Weights of a small multi-label audio tagger.
Training: soap at rate 0.0035, 16700 steps, batches of 192.
Data: trained on simulated sounds of rotating machines with and without faults, 82.1 epochs.
Rows from block 13 of a small multi-label audio tagger, named by matrix and row number. Rows with one number belong to one channel. Each number is 500 + 50 x the weight over its row's rms, rounded and kept within 0 to 999. All counts start at 0. Numbers have three digits each.
After each channel's rows are labels from the 100 clips, of 14976, where the channel reaches its highest value: "band" is the frequency band that holds the peak; "strongest on" is what is common among them. Only what is clearly more common there than usual is listed. The data: simulated sounds of rotating machines with and without faults. In brackets: how many of the 100.
# convs0: first 3x3 conv, stride 2 (model.blocks.13.convs.0.weight, 320x160x3x3, each kernel summed), inputs 0-159
# convs1: second 3x3 conv (model.blocks.13.convs.1.weight, 320x320x3x3, transposed, each kernel summed), outputs 0-106

convs0.233:492522505496518472415513430452488474464523452490504474476462562361483473514479520403508596422528441538430473439488521581535491497487515514521457498479436443570420478474445468614507475420505393406551564506498577500464506471520511560576496462494529442536459517497482458445454554567478440546463459484441607441393486507501487486552592565628509450499531482511388498492472443477494491433343482471512524444529498531444451578507519487461456459541510475480441524410499541583516444571582467
convs1.233:459547490531552426648531437491547585468485481574549405531460557457472457515524552537513394619473598504453547473517603454481460523526475489465441509423506560498481483412554506485571534647513400473525470501459447519561524532475525556529562486477532412453481390554476501545492471485531480584474534533527577483482557529508527
band: 250 to 500 Hz (66)
strongest on: rumble (33); pump (30)

convs0.234:466523492579488527572472433388540472479414476441452489549476332452654562540461515460542497506526512530536507448491521551474458491466458495482470453471498538437442591438545493373475483411513492494468403490451551494517458502465520486481479469540451501531449517578550449566513487403446544537536525507490405481498618409444497447482500520476489553519544459439560543519493464457524525522454564443516535585445486462401450540485486519519431508555524417514623577493423418508505529540538550
convs1.234:458462451530512465530564512554562498492522603499537568524527568473594478463450541574525516429492529419553543528395428409456542586531500518548485572508488447574565489517467503472454569548521541454511471493406462474532552499611552542402490477525485569452526453482474516434469645422553486514443531575551530482503532436567507
band: 250 to 500 Hz (100)
strongest on: clipping (71); text has "clipped" (71); thin (high-pass) (38)

convs0.117:400402485511481554552431441494471473575495459395489508436529559477524543510536524546324476502450597523453531470506424571510530629579560577514516469470443464526540388532498478466452456568541459532498507499492617457508516532505483455557417488514551517535533438505500412496545496580522442433567457490495474490453546548480495466572540479461457470490488495477520484587447521472574542443560504452472528433532525490476515463460479441503497563577449418630424559490394537486498542500549450
convs1.117:434498399506541487441472438449531535513467556462454490507594485468527433450477432416510455516482529493505404515486466454530467474510517580583574466441483523556429493451467586429471538397374491546613534525474482461559566466559402470493467502563535490395441528503542513439471568625513584515486413513529401460494519516564457
band: 250 to 500 Hz (58)
strongest on: reverberation (74); text has "room" (74); text has "reverberant" (74); squeal (38)

convs0.19:560530440584538426554461480437493536456512496452538449522507448425515528492518477518542483499497488485407613512484514480474529493498455482553434478458475519465433580417540507454415487479588517507442510499549440417439438565486459537519542437561434405481546442463487523534479484473626448489487516491458562476489489582450595528503452489451493486473417423436485453428528597431517410481461492461557559487596622479417391498475386584465444480563458373475509524488482479486478475475550497
convs1.19:432553530467468467517585494464450588563441470469485467531557512541502478611533521517563455468527528583494466560514493464529535426451451542488442576486480414517434516479579511437434584565543439478487493486546521418499412475576446438512401512535478478542547485463496483426516578462541438540483425529469621610489525402545581
band: 250 to 500 Hz (90)
strongest on: conveyor (57)

convs0.152:511520440486497449471439572600467430511533502484483517448481480588469461521479507531481515537534507509449507514512519541496531481522524551522513504427531470406434424560512558487545565531525591484466507495410450412550559542470512489452526416446486436435529451503466473417491551551499420552481437462597423494461456542491504571444530420489598458447432487480473547578530497511461477585435523574538523516415502471416645483580611520458547488634534483555544489487517519523387520415409543
convs1.152:569470449503545499485363509548523441540587533611545528488447492654502505557437515587450511510446458548516537431447577443490455474531528475472427510453490544439463504519497534478375504446545536488531495504467495546502536451389492544460505333538522521584508503478584600501499462528530471489541425590552467483554510338495410
band: 1000 to 2000 Hz (62)
strongest on: fan (41); grinding (41)

convs0.112:550459456564514538503527538481523447457498441531485494529483527530499528556511503477463459389557468487435526470548475407491441539452501519496473445508453452492415534583628505503486452478592446501504501593540585431489421493490460561558490395510490400461463503457545473462562502538563475560482430513474559510497414575512522531386482549456528535472459505539512403374506533517513464453460376511484548506557546535512427520540492461507443499608546505468570517429577417519571494639437434
convs1.112:520478524463558506651429449534479430470473480511558417574491448478430510488518562552501453474487520544548422575505463488531516425461499479472490402608532519611397585500458498467477499412537568529520437476557506546464517444513507479463417539429519482571510472446521546511425458403535536550479524552435472555477583448431458
band: 1000 to 2000 Hz (72)
strongest on: state: faulty (84); grinding (49); air leak (36); compressor (34)

convs0.34:473561527455513616474500531527529518541468501433518553518494492555428624476436522453524511545464449485508488406462539517433528516561604539442575483517504458449650552474464548490515476522435516532413445434597422484576491566453478480401492578546397421496541442508489546469437453542467482371482513586577507483432543485485429533502500500538472465455480459573500532498480481476539528431497488413454421470531561427545433503564470564539488386575503511555475525479501537553498564438519481
convs1.34:451515474440588440542532351515493434505539406486484495527455540452453517590496456535479567492486538505438460507459558470539520497494497479445414418471505462531578563424575568590508550440454496543380509482535556535473446464438462407540472444470441391612463420469496453511523491603505477501496491500526579518474511470607455
band: 1000 to 2000 Hz (55)
strongest on: thin (high-pass) (43); fan (34); turbine (30)

convs0.210:463536488514402532418487539494454452598560485519440491435436556411495444596482441495473587466432495543525470495565535555552530496383454473495489466456563476519483498506562500493472435407553429574503581537521526458430543471518517518460528409451534526490495458472496552512532407487541490495496470513416553445583577406483498510505574520560474508500479504527503499435557450548495466527521452553515577519689514418509435496496467521431537513463522493492450461507361565477436461605440566
convs1.210:491553468508530489524491436533529521471513583461510454475542422401488493487505579496533481615404444501516462497516482445528490543462584500518508475434483552512435480448479553472479537530455514532484507493464469336552481570468589577475455561484495405508434528524543576431483511408528544458477454483487539505419443547497551
band: 1000 to 2000 Hz (68)
strongest on: compressor (59); imbalance (34); text has "hum" (25)

convs0.282:519488426556461556592460413490479485463479424526447539492500364482467490441538527485467505531499534506451431464428498610510509496659518491475501444493507505397448366509405464494554503575458461529479459517557581559507512477538596545466542483532536468469489479496564540497469530456446534538435574488493494625499457423472532543389542538488446648491534479509559571416604588502495516528430512571438553453486471499582529484473500543539467509499475469429534536527475491483500458481488563
convs1.282:542519473479580553432456596402502576491458540409580505386539482497483553456450555521599466556495597470460455521472522477508515471393468591564536474479614558541478445485418465498494430438470462514475449527521582514515491503521437550509471517468528505519464510634391518513466496537436620583551474473551536522474454505481555
band: 250 to 500 Hz (69)
strongest on: piston engine (35); thin (high-pass) (32)

convs0.52:461457547468554512504530540587512420519478470557487444553537514544520465433512444563494587410503410567480534455487511608442469477467552511490515574519553521517538484422436505536480437494453469528469496461492439477561435480475417574492524552490510555468445459570546472547546450520473556402451522573473442459485380514472459614424545464603491489451440550418451550550507515496431474658466453493456535490531540495433395451534509552558424554513519592571532492459477440446536514493587493
convs1.52:562445534505451510478504480475440469438474531409471466421452414550499534540454517484502520530468515466434473409558581634521489454477455438506482495503508495515497492462487445584455520447515472490466574430473477504465509524452542462587519494483508472496441410460471389436395558571524588502570448562494484577529462494419601
band: 1000 to 2000 Hz (53)
strongest on: speed: medium (61); pump (42); thin (high-pass) (37)

convs0.37:527560510518468449451445516462642428566488456552578545456490475461512479505571534491537498478508544584489505482491475516513397528512487451570475489416496466482486493461444465437461509503480465518487531500537449520451493412506723553538540495452436503536532474455555486516468467526608437462521473530533600417520375413578538500461473489505496534586477463419518463414481498443499469522501478529553475534430525434670516503526567446563437534535529489561407488543515447510474537486460510
convs1.37:501544615534464493520478533543495547416509574467529587533378483488459474478517518502555495428425519448559514556407471511529499572496531499467556464542568545562473509583460539475428456466493567511429524466531498538508481513457549543508479523573482560456518481492482471554578462466463493433446493470528512481470504546530564
band: 4000 to 8000 Hz (54)
strongest on: speed: slow (66); compressor (43); squeal (42); machine: conveyor (35)

convs0.84:530545559459478561539482431447461496483574518520476464499469443445517483447514542538456468623440523477474482478571539548516423462504401516602461476498540479450482443522549503392534502572533538499483525419488518530447528470452431502615540516568451509473587538586560510445479440481540474467606590568483498418498539461501536534576522598438549490582490386439482394480446417488453532492445472457519500534582556499523431537434389548499488508456457594462505469476599445523449504517539455
convs1.84:527562475597466593583464495552418543515523501498450521493460527537488510521558422552513449554418488402477444523599449462436532489531533406569440531445400440426499492405512476469589571438492529405543465490572486537522453436391476476473556422502541483566492438444587495364505480496517385386456506616494482443515556531490469
band: 250 to 500 Hz (85)
strongest on: rumble (44); pump (32)

convs0.315:424465592611480485497487502514527434495486499367448511476472484510497569448612603465519562447493534529453592547526468588426590476525472568452470520474506479547462502572431583421462580522454578462462451511472525413444466515534538591466497491543498473510522481458425501519539460400495501553462423535463439577527614488560441540467518491464456499487482455390420499504519597516488525624553478504525421499438499451531505520502556492493401461551452451540433508566538508482490522558511440
convs1.315:551440450454496451504467529499518479442528549508538510492513510550452549591483502523458570480507533552526565530509417515555457494462580471497571488599567474492530477447462557492416400509544457514459551447565545433614543465518442511467512431452514470521495473417404402461508520469514537430474559481519503590496472575478477
band: 250 to 500 Hz (57)
strongest on: reverberation (77); text has "room" (77); text has "reverberant" (77); slowing down (63)

convs0.257:567491591481571531506519517560517453460550427528537476514504471555452486528502451489576484509484476476476583483470625515559480601630462449478470572569464489488484527490562491514500584520488502474458472544550448496409514572473511552523453579385459425497442550429530510469550517504428422520450536511426523485480520510487507536461384447429477497512480397511589495409453569471479489560540480427501561494459515591544618445571449467514412416496520397498437433506533486500529585522577499
convs1.257:472463450502568511487565481514482474467427530549592588490542573509548593512506415477419485435576487517575441541500476378461450434534470564494540378490493538494477459461473507525516506498491517447455462535511512558457458537557518481455425518516604488571553503523581414505443469433485501476543544428515460421538530499520433
band: 1000 to 2000 Hz (52)
strongest on: reverberation (74); text has "room" (74); text has "reverberant" (74); electric motor (42)

convs0.73:466494483522463461618528494442391514441518430487462561537489505450484557566444479542415460505481512537477492528575531565519532577531368479451424436514475488525564445538552518441519512491492528504476489448508478499490438492500468512426405468536529459566395400571452494563498419532451458440544588519532500405555578515429510565549490524513481567453501524406507427462484551483531523509492553464578543575522548529438425522563579609506468588531426478546516577406468477423465439524442526
convs1.73:559438494570475399472529478467494560473504483503594509468581481500625383458463546543426507505411474498483496462567578589418462502412535497506488486538471511496581347538510449524500559586530581532494489590546520452472534505482412476502540471441533587514489553571426497546567576407421567391465587493492473524552396438488462
band: 4000 to 8000 Hz (55)
strongest on: reverberation (66); text has "room" (66); text has "reverberant" (66); bearing knock (61)

convs0.116:522483501465463494419408575566511521502576510457456586477513536477624574491502464562565495451584496560385433531555555472523466437481546511504486469511454382481520576473549461427589462472476549480464432448512485488442548448450458466457452509520415518460577471548554423556554504429483472428428513455451493485484457475529402497566486496505500502496415483518567495491504484434492482491494535592620494441447452483525577458582490582484451564490462489503459545544531615576495422598492427
convs1.116:492496499486472412465495466506554543647506428559478468470528477458574504601447478505555494540442445441478563558476459501530435487464523547530428488595532589488546588530582436413576497538454398544515579603470492528467530476456430474572461470487571450591524500460444524490497603449455514474446538421502537497544475554537459
band: 2000 to 4000 Hz (70)
strongest on: rattle (33); pump (32)

convs0.297:424474571495559464514484494506504549608501493440455486631519443497555460437448532507511510458456480467524545460520526532577505488468384525535492421427624468625539432455414516492461509451582455512549485490470474401494431482560460428613466525405448483479488589574449443607465513494487445457440485562507488500493506502448464552457445507511456513504589498471513438456454503606473526414415413414517478499506520511503454466478500569397555503569528495467498543482517491436478424488573502
convs1.297:551594461487601441676458474528480420587499512534460476555508485389575502447502471494477458459523469496435516500504540440480449557528474419519505396456493518568473361510441508453477430515532445504535465487554577522494499479410499487472501584518448518476522502428482570512499625477534474571480536479493536477509483507506489
band: 1000 to 2000 Hz (72)
strongest on: conveyor (54)

convs0.138:540505487567536400516488547521472481509502500534429556548465572515479389513469451472457542552509570487521583518530502455582602527602468527468441472376540477543424514486555478494564533532541398394442461479530599402471446525474456569490493537530513499460476643490543409504557506433548570481452546422509390451475501493583557509497504578515480437480482458397544475503518514453534487469457480527509489494501386423521555543523548429466458502529492514483477427577545453496494444581440461
convs1.138:494452536589479636485434499440502472543519504533520434484488494481514488539605533505486373542554402539551459453356515508634499460543488504401561427491469430553505495442528533535448494456532519527465525573624458553533483483535468415500551590519560435450506445512556461431493512544581541519502507519439480484509410449515529
band: 250 to 500 Hz (79)
strongest on: reverberation (62); text has "room" (62); text has "reverberant" (62); clipping (34)

convs0.164:531426604495530420443430448515495493507500474520511550503572512604463395541628495511523425445499518558406480497485498495504459512527520570516451457374510510494582582440491491482463534523494500444447389548489475489484446534488519501543545476554420534560493438561466444463431430399389548477447547486561472531568433538534534482423522513458535469431516431454452529488491487590552529501473584553471504513512591500449490456559503571489483487489455466610573516529409616530434470444501470
convs1.164:538507406549564473472512516454544457555419475453522501454510463435505438450521470487525553525460485518490521554501518548423516471562483638450462437513450495567474530471426495381504477520426490573468415547491516495443489551541539489401509510452527491588507499517470504477397509528497536457541529513524599466478468495513403
band: 1000 to 2000 Hz (63)
strongest on: pump (39); rattle (39); muffled (low-pass) (29)

convs0.21:477457592500541394474492385525476449497492486475461529535551542505514538539562478467546435480464441446428454561523545512455425464548529612551454492476549436415487545441517474518525506502591549462603491468505533470478514513482518606504501525440599423585448544537475529548505493519463582450434494406444421461579464456482513484517475477456428476495551500408451549422511549474504491469407504424528430498475625528516516480476489550435482433576516435496521458373464438470482562454588579
convs1.21:458510519542554435477513440497539522422515466468516499466562459538519502528483526616568432490585574492599518431522563538597472565513537526618468453510482547507532496477566445445470519486492440417540450540463545515548434429544456457480453425458491498537483492487434457432466507419540501486550515504490507494455474534519419
band: 250 to 500 Hz (54)
strongest on: reverberation (63); text has "room" (63); text has "reverberant" (63); clipping (29)

convs0.262:519555405584495619507420505442536542461465563487519484418459427464483574492443505560493529463562490486431531538493521519494509496566501543421479467484571542531440576389515508492527485480431586455395483484451514410423421533437564637466537602461546536458531503500491504480515524541569492456439538447391404461496475516512475462542464525520482535571519517440475503457507462487523477462520498499486455384504443503527515508504479490498456512356532409360462435516530430538546512450570466
convs1.262:441502542496512557534522506448510539547467474536494533466452470468564542480482492555475649503544483551505478487440435591525580470537457493529454520524493553489416497531472452465559511487498464621437576461530413502450516509498540583589488403501530526576509449505440512510476416547512586507535497539556474520583500505522596
band: 250 to 500 Hz (93)
strongest on: slowing down (69); text has "room" (66); text has "reverberant" (66)

convs0.279:425483517519462498575451512488525534443542393452475526479492542518379459449604511445504469479557537482530454488476502483482562602541440651528454463565491528540477382504500584433442516612405529489490582500576532516541379538353568495516421531421535534612475505584463495535487480516530472564512454506481478458554504520508467475475487483539502559508540535477479512547482457564599480500478482475475478434505483510536457463558510524568533443502477403498543481559350507547535485468513505
convs1.279:497425546444577546505502481454481505519460514429486463502506471530448443552469504603465533527504549444496545501535549485513514437500544467411479451599658420389457410473488469550531500559524511462430524503583484564523511570513601512545553474513408505502565463521423494445540514534551550526567517490509461414518473570483511
band: 250 to 500 Hz (91)
strongest on: piston engine (42); clipping (36); text has "clipped" (36)

convs0.56:495528599509425452547507512429563487558576482418431475426483460441547496534500535540585550520539469500455486546539418486466577549503435498443433382424511495526543532484515545540475518429412525502531588515445496424501629458476522489475503539522371542439404515525504416573438510484556544506565505404455493472525592450394556477645438451512467501482495447510505463444577528440534542536493466478472580620462561528501463536491529502430529534433466457490476507522453478522466505479495464
convs1.56:445477560395491479534529497650509523596500590473481502534474513487441412610514456435570529487536497467456510469488396501470610484511451466556433506490527518426478569540482507453497507488449428534518452420534456508461434564493526535440483485522521460544451507543556482392569498479426545458460458471485430498487596397466595
band: 1000 to 2000 Hz (54)
strongest on: conveyor (74); imbalance (37)

convs0.137:553442360454560510500544517473558429464499517509517606465525505529538578623435506500571460460461514569491458525551468439549448504510547420461512522438480434538440526508490449529474606510520525530495513494526487481532528499455477447507542538555420528509470397444468554554484448492448457420466577516554478433512441552477514505490483410433398483568468460529457530417446553469491514532441443542630457550500451490527461484443462531595469445479579498418557494517478613457590557415587473
convs1.137:540422519500558503509471578562490569558519509474484518503510506452483536411479468470498590539563420553490523499456451536555485496456509516501488526481408486589424608508527510620475557442563521549497475515449497516572512529542468502527576498444519466549460580514499455484476414436504499491405558456466485580560571437495480
band: 1000 to 2000 Hz (52)
strongest on: state: faulty (91); rattle (50); grinding (45)

convs0.267:514572513397506559483487479491558519511477464426479517502480505593433481450453453473477519394512505482413521573514592529486469350533516502454488599360590537408423540534501539510432556542458540462464536521475494507541504587523448428494467555574407576450480615496543461495558462514547506530427496544533471445452541483532475492476478495384509563489389469567471515408506456536390503475556483440448514463430572538433542542493470514527510479489520483480466515533610549501476448496511560
convs1.267:499436449591523563551492510401518588497530511492460517469501624526433472451409489506410531465435521600459519445457467596557455491528427462482422527448579448535539590458513474484419527495444430479521334476520544450538521564479461564505546471522602445495503532611516409462504526514510488598553409526576547481472464570422523
band: 250 to 500 Hz (52)
strongest on: speeding up (64)

convs0.69:506373533489526465521415542550406386534500518510493515498525538484531496485559398487555542536517453545471486525499407537506547462590462476569473567473480530481553411529428469524546508564431464465580531467507538440458525402513439418517409410466574465567406466465550502611523525352574473383490499528380473400412501510494513451550472505534521504542495509512475491519510488570516461493468476513471556512492511448481491399452547589463478454475559536432497580505509490469453527563494465
convs1.69:440494505473412497514502459554500537543458583457480496598481520492488529487553466482447444506560473531562513491451355564421427615566543494539561505503468515447472482434568518563534496565534611470477456511471419496476450544483475623610524592416549534489412528428461468543452494506519462403486448476527404493421566527501485
band: 250 to 500 Hz (65)
strongest on: compressor (61)

convs0.48:551519533458499538478559476577530486496447448507498496539524559510477372540494529470582539471632501479486512590427512452518421497438473525472549473408503586486494559516435495450489509478505527510573450537439531498556522471464544586507488526510556469528511503486516497518470576481518541471650522534584551451535549499540457477459442457482585550534482432451503442515519510482467477566616346513477558541406450471499501521510448432459521536510522416498473557447437350491399442573598544
convs1.48:550423586410493610514485472493557481365469487537526527509519494500450415509510530516468540531577518493507522632529560578425519417534554519489442541440426539540480480485526483508544453547475494459480430578496460580469470546542530516514443544476536553516439429430465405462424461538494478458542470556457456626452496550438382
band: 1000 to 2000 Hz (89)
strongest on: compressor (90); speed: slow (69)

convs0.102:444545492482510491522445564483480449552557592407514515453507487432445503447474494539635427488558490518521575499539525545467529489504462556555471465433443523509536557419500439561439528513511495517549463484419460509580497508494490479488488440513447499540493466549492409521468447573547415472538420432428590470468386479499454474495509564498490471506532497490492447528553576416478510579393531481527444349554528470569526485510433396586399514446523465500511425470468468603376563522530508
convs1.102:472540510483504524500567479486525616529436524501456488506544506434470531475502600565525480411517473442485434538572449381488394504502409525464489525444441578513554425467590444559446518500438556471534513402558490539549437483501531531586383521556533595477478456476579539513463557557587466541552513450471464519465493416487595
band: 250 to 500 Hz (62)
strongest on: reverberation (71); text has "room" (71); text has "reverberant" (71); grinding (33)

convs0.114:534412438393518490402481467480516541479525567483467512469496478467493508459403355510429543429522584579446437570547503516482459571446513508531466510402530567500501500452520622499520431477550441509514536542481576457625430466464488473406508456546487510415482572535633510547593550553526552464504520455384464488468453427561489540526479592485471466500542492461425467465514510615523504507471490502551394519435474512490455481487542489538557529484493507435483501500566489595477495462455459
convs1.114:480491450629532469468525412532554449499449476466462507511470517623492481505545590530559565510443502509525497466539501444583531518463441509494431532591480568596434448507567601553455482534512611458442405526467534538527493506552460545518439575493480505550445485447530428493470461456591525494561391472420443522534529419528534
band: 2000 to 4000 Hz (51)
strongest on: turbine (53); rattle (33)

convs0.27:478492475425546495481428539548462562473504533461469445545545572530506551536449575500476462419507410457459437528545510380479473466512481507494533599475534573563476475523554392465487442427338488587485550421553436469491502500524558477425466520516548579525496573504438482503422575502492599516456493538552555442528537507408565505478497511458479544474560428477495535516544478524465453584532563406463539540471510484665529521505501469433494527549451495411550542490558527419517461494410539
convs1.27:535537459525481505492548498432495493486507433409546575516607578546499549508460408424476450519508492511521577415526454591508588521493483595584472570495447477423432667458452436485644519511496485547536516563537479611481454497556498453564467522497400516489494492546565465500485521527403525468508538446605501509638561505513481
band: 1000 to 2000 Hz (85)
strongest on: reverberation (71); text has "room" (71); text has "reverberant" (71); slowing down (62)

convs0.144:496598507493578553469536428472507551516483501490514503445566416457457508474502471434549495647473473473505471568515385487541496493488484568459496436385484540476475547539557464496493484500602433524431557521503431482507454632499523511430548448459603562500520530443537464483541537380427450415446480527486493520474519545551510531437547508496394490402461506486432507398509560508533499444454512543524561476557492484380448442492570481533429403523468461381541511517510537577502447479505512
convs1.144:432502504594459487471359407471494439469690501460453518511515403461520536448441487603511483462494528513496416530422454493526437440489543499450456475510470497513511440576505570531550541549503550500503503554496497514520525475543507480494473469499421412474496539540504505500525441497534516497488402522534407434506574425435495
band: 1000 to 2000 Hz (51)
strongest on: text has "room" (62); text has "reverberant" (62); turbine (55); clipping (35)

convs0.173:577489517532512505493538516514523540476543514606515584539458531501512455461452432452487517502573465483547541546529576481572441446547565392485469489459548497433425411524445500563438532496571441454512551497465545399475480467481391522507555520527563539495566518456461493499477523496479452589543545480454501460513449495674453532466612498464550477520377429586477445644545523470468506500535486488521538481472552506411588557541468497510415558385516464521479476522525514477496447440436428
convs1.173:530452459539510481550432444523472504588544476470441458530534572552490501546497538474430538525565552464493448469453539508540482496524507496421430458549513564563445485519476491481474529532469568466474489421567490425435599525480516482489502442489466556564456493551514504553565502582528466567486503547397496571398472504520500
band: 1000 to 2000 Hz (72)
strongest on: gearbox (69)

convs0.141:443461427403487418531475498453436462467431543392387474588501478430514546374586513437536561498543473470410480457588391523447440579428500564515459472530468506536510525573524509450455555494487478545509573485513502447522458446542491491528525536539500468490492491494467552540456521561560456471462531521605461513544505576451463546471461538485467539464463503518476485479473518481431511460521457451608529597456589490558441614509487599459538520366424481471437506429445560547514472559501521
convs1.141:440631526515419518494513437472520519550465503501437525418545496462501556447465480433518492531661397441554504522527579472526479557519461527437485476582427510542504463435476457449526628526439517521399589516482565521482591554508493499459593425448548441506465503435572486491539441515476480451445422517451486487483480592518572
band: 1000 to 2000 Hz (76)
strongest on: reverberation (64); text has "room" (64); text has "reverberant" (64); conveyor (43)

convs0.36:450529498416463478513568470557458598473535460434498548497489503470581506517388512515488527510516430446545497446447463576490524577582518438515511479453477585447477538517571490439423575490479488489412471404569473525561452550506558483426535475549571444515446422480517521437446501473480483536461473453470527445426522589565553585458400520568443464453475457442590449575457509519453564461536497542507522529390497513495524471477500507534514527445500455457539547431549608631374531467565461
convs1.36:543505533469494384543530472424474580555506492490486485537555517516618544451437565471468509580414485484412542489587524413583484566490417525583489543498506512427609418442567504525456538514485495544446460477584510580430595550495477469448677595493553508502518423524555529483551485536505570502599481520465403509536505488579493
band: 1000 to 2000 Hz (51)
strongest on: speed: slow (60); compressor (41)